A small segmentation model, trained from scratch: decoder widths [64, 128, 192, 256], adamw at rate 0.0014.
Rows from block 9 of the encoder of a small segmentation model, named by matrix and row number. Rows with one number within an expert belong to one neuron, the router's apart. Each number is 128 + 32 x the weight over its row's rms, rounded and kept within 0 to 255. All counts start at 0.
Before each expert's rows are labels from the 100 images, of 14976, where the router gives the expert most weight on average: "strongest on" is what is common among them; "patch colour" is the nearest of a few named colours to the mean colour under the peak. Only what is clearly more common there than usual is listed. The data: rendered scenes of coloured solids on a plain floor.
# router: slot weights (encoder.blocks.9.mlp.router.weight, 64x256), inputs 86-171
# up: expert up (encoder.blocks.9.mlp.up, 32x128x256), inputs 86-171
# down: expert down (encoder.blocks.9.mlp.down, 32x256x128, transposed), outputs 86-171

# expert 10
strongest on: light from behind the camera; count: five; red object; purple object
patch colour: brown
router.20 [ 89 186 161  82 151 171 133 149 131 142  79 154 151 151 125 142 116 125 171  94 121 138  65 128 129 152 107 143 164 166 166 120 154 154 139 146  96 103 134  85 120 116 100 168 148 176 158 121 131 119 186 153 116 160 164 113  92 149 146 134 113 143 130  84 128 143 155 100 137  92 126 152 112 138  79  80 107 180  88  76 143 161 105 146  94 109]
router.21 [ 96 191 161 126 133 151 136 127 159 121  67 140 114 160 103 133 124 140 139  95 144 128 112 129 102 145  92 116 136 145 141  93 170 189 117 129  96  94 109 117 127 104  62 166 188 170 171  90  84 126 174 119 117 165 144 108 100 184 160 111 118 144 124 100 149 112 143  85 160  87 123 137 115 159  49 104  64 179  76 145 112 101 116 176 100 128]
up.0 [ 87 109 149 181 136 147 126 134  94 195  99 117 148 161 126 144 113 156 153 110 125 125 128 107  65 137 161  77 137 124  56 157  96 148 142 135 122 160  96 176 136  98 153  89 117 123 126 157 124 163 118 145  81 141 160 118 197 104 151 124  88 102 106 143 188 181 213  94  64 127  90 113 150 111 121 152 103 136 109 100 163 120 155 188 195 171]
down.0 [157 176 138 107 160 109 126 146 130 132 171 130 126  84 139  94 105 169 123  97 111 126 145 114 161 135 141 179 150 119 187 135 133 109 117  88 145 150 152  62 137  54  92 170 125 146 121 135 118 112 141 129 163 130  79 132 101 162 130 163 189 125  93 120  73 121  76 161 157 112 132 110 116 170 168 138 158 128 146 182 116 151 127 109  72  80]
up.1 [154  85 151 151 137 137 195 102 114 137 113 112 105 181  88 149 120 188 123 106 102 139 139 149 120 180 217 104 116 129 112 156  96 100  91 160 110 133  42  88 105 127 151 136 104 191 132 191 196 121 116 169 135 123 131 101 162  94 122  86 128 129 129 184  77 165 144 158 115 139 102 118  97 113 124 107 109 123 111  77 178 130 117 126 152 160]
down.1 [112 172 151 130 142  84 108 143 109 140 165 127 126  64 176  85 160 140 123 113 141 136 138 132 179 138  81 202 156 140 174 107 129 132 130  80 134 130 149  90 179 123 102 158 149 109 156  79  99 133 146 135 111 135 125 158 103 169 130 174 150 117 105 130 131 127 130 127 145 130 150 107 139 177 158 109 117 131 143 191  90 121  94 146 143 105]
up.2 [ 90 102 142 165 127 131 133 134  98 190 100 129 142 106 144 125 131 178 174 111 156 112 121  97  75 120 140  52 140 146  66 157 108 165 162 130 122 186 120 162 119 111 175 120 102 107 105 169 126 125 101 126  73 124 118 152 197  98 141 151  68  59 113 171 112 160 197 114  82  93 101  88 163 145 148 143 107 113 118 135 139 131 169 167 167 195]
down.2 [164 159 119 131 136 135 121 146 116 130 184 147 129  91 146  77  98 155 110 112 104 125 144 115 195 114 125 182 145 104 215 159 134  69  83  99 156 139 149  60 147  47  99 150 140 138 125 167 140 116 134 128 153 134  97 139 108 166 155 147 185 162  87 101 101 118  95 156 144 160 121 128 107 167 169 118 143 122 154 170 127 123 136 110  78  89]

# expert 0
strongest on: black object; its colour: black; count: five; cube frame
patch colour: brown
router.0 [101 187  88 140  87 161 130 161 121 111  75  75  70 148 111 134 130 100 151 148 196 132  50 135 138 107 161 159  83 125 115 143 111 172 143  67 121  83  91 125 133 152 119 108  96 136 132 140  87 122 152  51 175 102  58 103 149 121 156 138 159 156 128 152 171 168 159 114 101 107  94 117 138  89  81 127 150 110 150  63 155 100  92 155 135 131]
router.1 [114  68  91  76 164  71 142  90 137 139 157 154 180 162  69 115 152 134 116 105 128 135  98 116 129 135 127 106 153 117 105  87 103 137 159 153  99 113  79  94 121 171 161 142 143  74  94 100 158 104  77 143 150 165 163 125 108 123  67 148 121 103 117 155 150 125  91 131 143  94 149 138  99 114 188 140 143 137  95 143  54 177 102  82 125 143]
up.0 [ 97 126 126 146  87 131 123 112  87  77 141  54  99 117 117 142 138 127 148 131 167 132  85 138 170 111 140 130 111  89 134 174 107 138 179 119 166 137  75 110  92 154 148 169  45 113 163 133 144 100 138 106  92  70 102 178 195 152 147 138  89 138 153 168 107 112 108 113 129 225 110 147 156  91 124 161 104  97 152 125  93 109 117 161 176 109]
down.0 [136 167 154 122 106 175 138  83 123  99 114 108 122 142 127 119 153  80 185 160 130  84  97 116 125 111  90 118 168 164 134 158 195 194 158 108 110  90  99  98 172  99  77 128 122 200 148 106  68 157 139 142 130 129 123 103 149 110 166 112 141 142  85 100 121 153 172  86 108  91  78 110 122 193 128 177 129 120 163 116 113  61 125 146 119 187]
up.1 [104 168  89 131 124 158 132 113 118 126 128  61  88 167  77 144 161 143 170  84 157  50 122 121  58 102 178  96 132  69 162 170 155 119 137 117 138 164 114 112 157 126 131 140 117 140 162 167  57  58  84 112  75  97 132 126 192 136 132 121 104 101 123 160  95  99 172  90 114 141 145 127 187 142 111 155  87 136 170 122 127 106 158 147 144 136]
down.1 [ 83 136 150 135 110 173 128  88 133 160 103 164 139  83 171 180 176 121 147  95 124  90 133 146  70 139 119 138 148 194 145 113 169 145 126 116  98 148 125 147 188 130  71 110 131 140 130 114  70 166 118 184 152 171 113 107 126 130 154 119 155 147 124 112 132 148 172 138 131 145 102  11 119 203 155 119 163 142 135 169 160  78 166 117 148 165]
up.2 [152  97  71 131  75 139 142 122  90 166 178 102  90  98 144 150 141 142  78 152 115 124 134  94 110  98 168 189 104  96 114 133 121  76 136  84 140 241 159 111 156 149 177 131  51 124  97 197 149  90  90 129 102  78 135 182 125 154 118 121 130 168  92  85 116 155 131 177  66 181  94 146 139 113 132 104  97  95 142 109 119 110 142 171  78 164]
down.2 [114 157 159 148 199 166 111  89 122 148 100 128 117 123 128 113 160 110 162  53 116  66 135  95 124 129 125 105 185 168 151 146  99 146 126  87 123 121  60 189 138  98  93  71 136 126 131 143  69 166 158 162 116 154 137  81 169 106 163 117 147 146 147 191 123 148 180 110 179  88  88 158  94 181 149 153 182  96 153 137 139  90 154  88 117 191]

# expert 15
strongest on: count: five; blue object; purple object; yellow object
patch colour: brown
router.30 [100 162 137  96 173 127 105 159 122 125 121 144 165 160 136 111 136 131 122  82 135 145 117 123  72 104 169 127 151 103 133  68 125 121 152 101 139 118 156 137 128  98 122 118 145  88 113  92 113 149 140 129 142 155 106  97  65 146 114 110 138 116 112  84 183  91 104 119 162 176 143 118 127 143  58 130 180 159  77 130 155 131  47 113 185  93]
router.31 [106 162 169 104 168 109 123 149 124  77 161 143 137 173  88 101 165 127 145 110 160 130 109 139  76  82 131 154 145 114 158  93 145 158 170 117 103 117 120 116  83 116 157 135 146 118 114 106 130 142 138 118 126 147 109 111  91 117 102 138 125 124 111  69 130  98 113 110 183 168 156 122 125 155  96 152 164 137  93 111 133 132  52 108 143 103]
up.0 [150  74 113 150 152 120 132 135 141 136 114 149  76 110 131 164 147 130  55 169 134 143 116 109  67 104  78 185 110  71 116 108 183 120  73 168  78 129 127  98 169 117 135 130 147 113 138 152 106 111  82  97 133 119  99 119 147 148 129  85 152 179 119 128 112 101 140 140 149 154 130 109 122 152 128 107 150 115 135 184 116 128 130 135 163 149]
down.0 [143 119 127 141  96 145 145 137 116  94  99  90 102 143 118 145 146 123  66 134 174  90 118 127 122 136 137 148  80 152 112 116 113  93 186 180  77 160 101  97 155 171 138 136 131 106 130 102 125 132 179 105  95 143 116 155 152 140 163 185 135 118 159 116 139 113 157 172  87 125 128 185  93  84  88  98 133 136 176 110 126  70 116 136 110  98]
up.1 [ 86  76 100 122 188 157 134  93 134 127 172  99 141 158  98 201 141 138 191 128 141 108 100  79 123 104  97 107 151 108  74 128 128 103 187 153  68 151 127 114 134 167 168 131  99 112  99 136 143  96  32 100 129 125 136 139 125 103  78 122 162 151  85 141 133 158 103 162  97  65 138 111 100 122  95 226 131 128 146 170  96 176 127 162  97 142]
down.1 [114 150 127 211 110 180 161 129  78 118  86 127  49 153  96 123 157 128  76  83 130 116 174 168 152 146 161 105  89 155 104 152 134  53  70 135 150 131  75  89 162 141 116 122 159 188 166 107 113  97 176 147 118 160 168 127 157 166 128 162 140 120 132 145 140 131  94 114 177 128 128 208 111 130 183 118 131 179 114  99 187 133 110 150 199  89]
up.2 [136  91  90 158 146 113 105  95 102 127 163 102 135  96 107 197  68 126 148 143 138 128 179 112 110  82 101 166 139  46 152 179 101 122 164 158 113 135 153 131  91 105 116 136 116 117  70 180 166 119  73 115 113  79 114 142 120 111 132 141 133 135 103  88  84  84 114 165 112 124 152 129 119 113  99 185 135  88 170 140 118 120 121 158  66 139]
down.2 [163 152 112 196 104 147 143 126  53 151  82 102  83 194  65 166 119 126 117 122 173 126 128 176  81 147 151 158  63 182 125 162  98  93 137 124 126 121 130 136 167 169 134 109 140 157 177 104 112 124 136 151 167 153 126 119 163 137 111 126 146 120 117 178 170 126 104 114 145 122  80 168  96 117 149 136 123 132 127 130 172 172  89  96 127 130]

# expert 25
strongest on: jack
patch colour: brown
router.50 [ 81 193 129 141 166 168 146  69  74 166  59 162  95  97 163  90 100 141 114  67 161 132  93 158 114 150 159 109 180 147 127  90  96 154 125 154 103  64 112 108 115 127 142  95 146  76 178 120 124 157 168 108 144 155 128 114 132 153 123 127 173 121 152 136 133 154 130  96 167  69  86 159  98 155  97 107 128 117 147 170  84 158 102 132 132  54]
router.51 [139 118 159 141 123 100  76 144 145  88 205 134 147 125 146 166 146 119  86 125 111 121 180  88  75 103 107 157 138  80 168  98 141  60  89 138 140 135 192 191 145  85 115 135 108 159 124 155 142  98 130  91 102 135 104 131 117 126 147 109  83 117 135 100  96  57 109 109 157 196 164 116 112 103 154 120 162 114  83 143 170 162 150 118 130  81]
up.0 [104  90 124 115 107  35 146 113 100 128 122 138 175 173 148  98 141  97 130 121  89 146 128 172 145 115 118  94 140 100  82 134 119 108 124 130 134 116 165 132 111 165 104 116 165  59 116 113 211 108 111 148 154 185 170 155 114  73 116  73 113  86 212 178 154 125  75 101 149 110 127 143 143 102 160  90 116 193 113 118 122 175  99  87 137 130]
down.0 [134 168 125 101 135 152 114 160 124 111 132 127  90 137 114 175 145 176  93 115 159 136 111 148  55 121 123 204 140 159 152  91 101 148 110 110 139  92  78 200 162 126  92 125 134 183  98 145  79 150 123  99 118 164  81  91 155 105 112 105 155 146  65  60 138 103 128 152 132 159 110  93 124 165  96 121 165 110  84 103 155  98 150  94 188 152]
up.1 [115 100 111 109 110  39 134 108 114 128 130 131 167 151 137  96 150 107 138 116  90 176 103 168 151 119 124  97 169  79  68 144 106 126 116 150 133 134 164 106 116 165 136 131 141  86 124 102 206  87  88 155 162 172 170 144 107  68 101  67 137  77 213 163 151 138  49 104 164 109 136 140 153 113 156  88 106 162 102 109 148 163 108  88 145 126]
down.1 [120 181 111 116 126 173 121 167 101 100 108 112 105 135  96 173 135 165  86 103 155 132  91 168  62 124 148 209 132 175 153  90 115 129 101  79 143  85  86 201 150 126  85 111 146 171  82 164  66 157 157 104 124 164  94  84 157 108 130 137 162 158  73  78 156  91 143 155 113 171 117 118 127 172 115 112 139 130  91  94 135  99 161  75 169 155]
up.2 [110  95 131 121 110 144 137 174 101  95 154 130 135 107 117 158 129 126 131 148  85  59 159 133 163 103 142 124 158 112 133 126 102 102 133  77 104 129 128 109 119 132  66 215 158 139 111 134 122 170 100 147  90  36 126 127 134 178 158 208  66 191 171 147  72 128 145 150  70 158 143 148 123 120 113 120 154  82 127  96 138  83  73 127 100 144]
down.2 [140  64 126 129  71  35 100 107 141 139 203  94 126 163 124 109 143 125 149 192 127 132 116 115 159  99  81 103 118  91  91 180 134 155 184 213 127 144 165  83 103 150 159 204  77 134 117  98 222 101  81 119 120 127 147 134 135 104 126 119 141  80 202 152 109 155 138 120 161 125 153 104 132  73 179 149 137 105 139 159 124 135  92 150 131 122]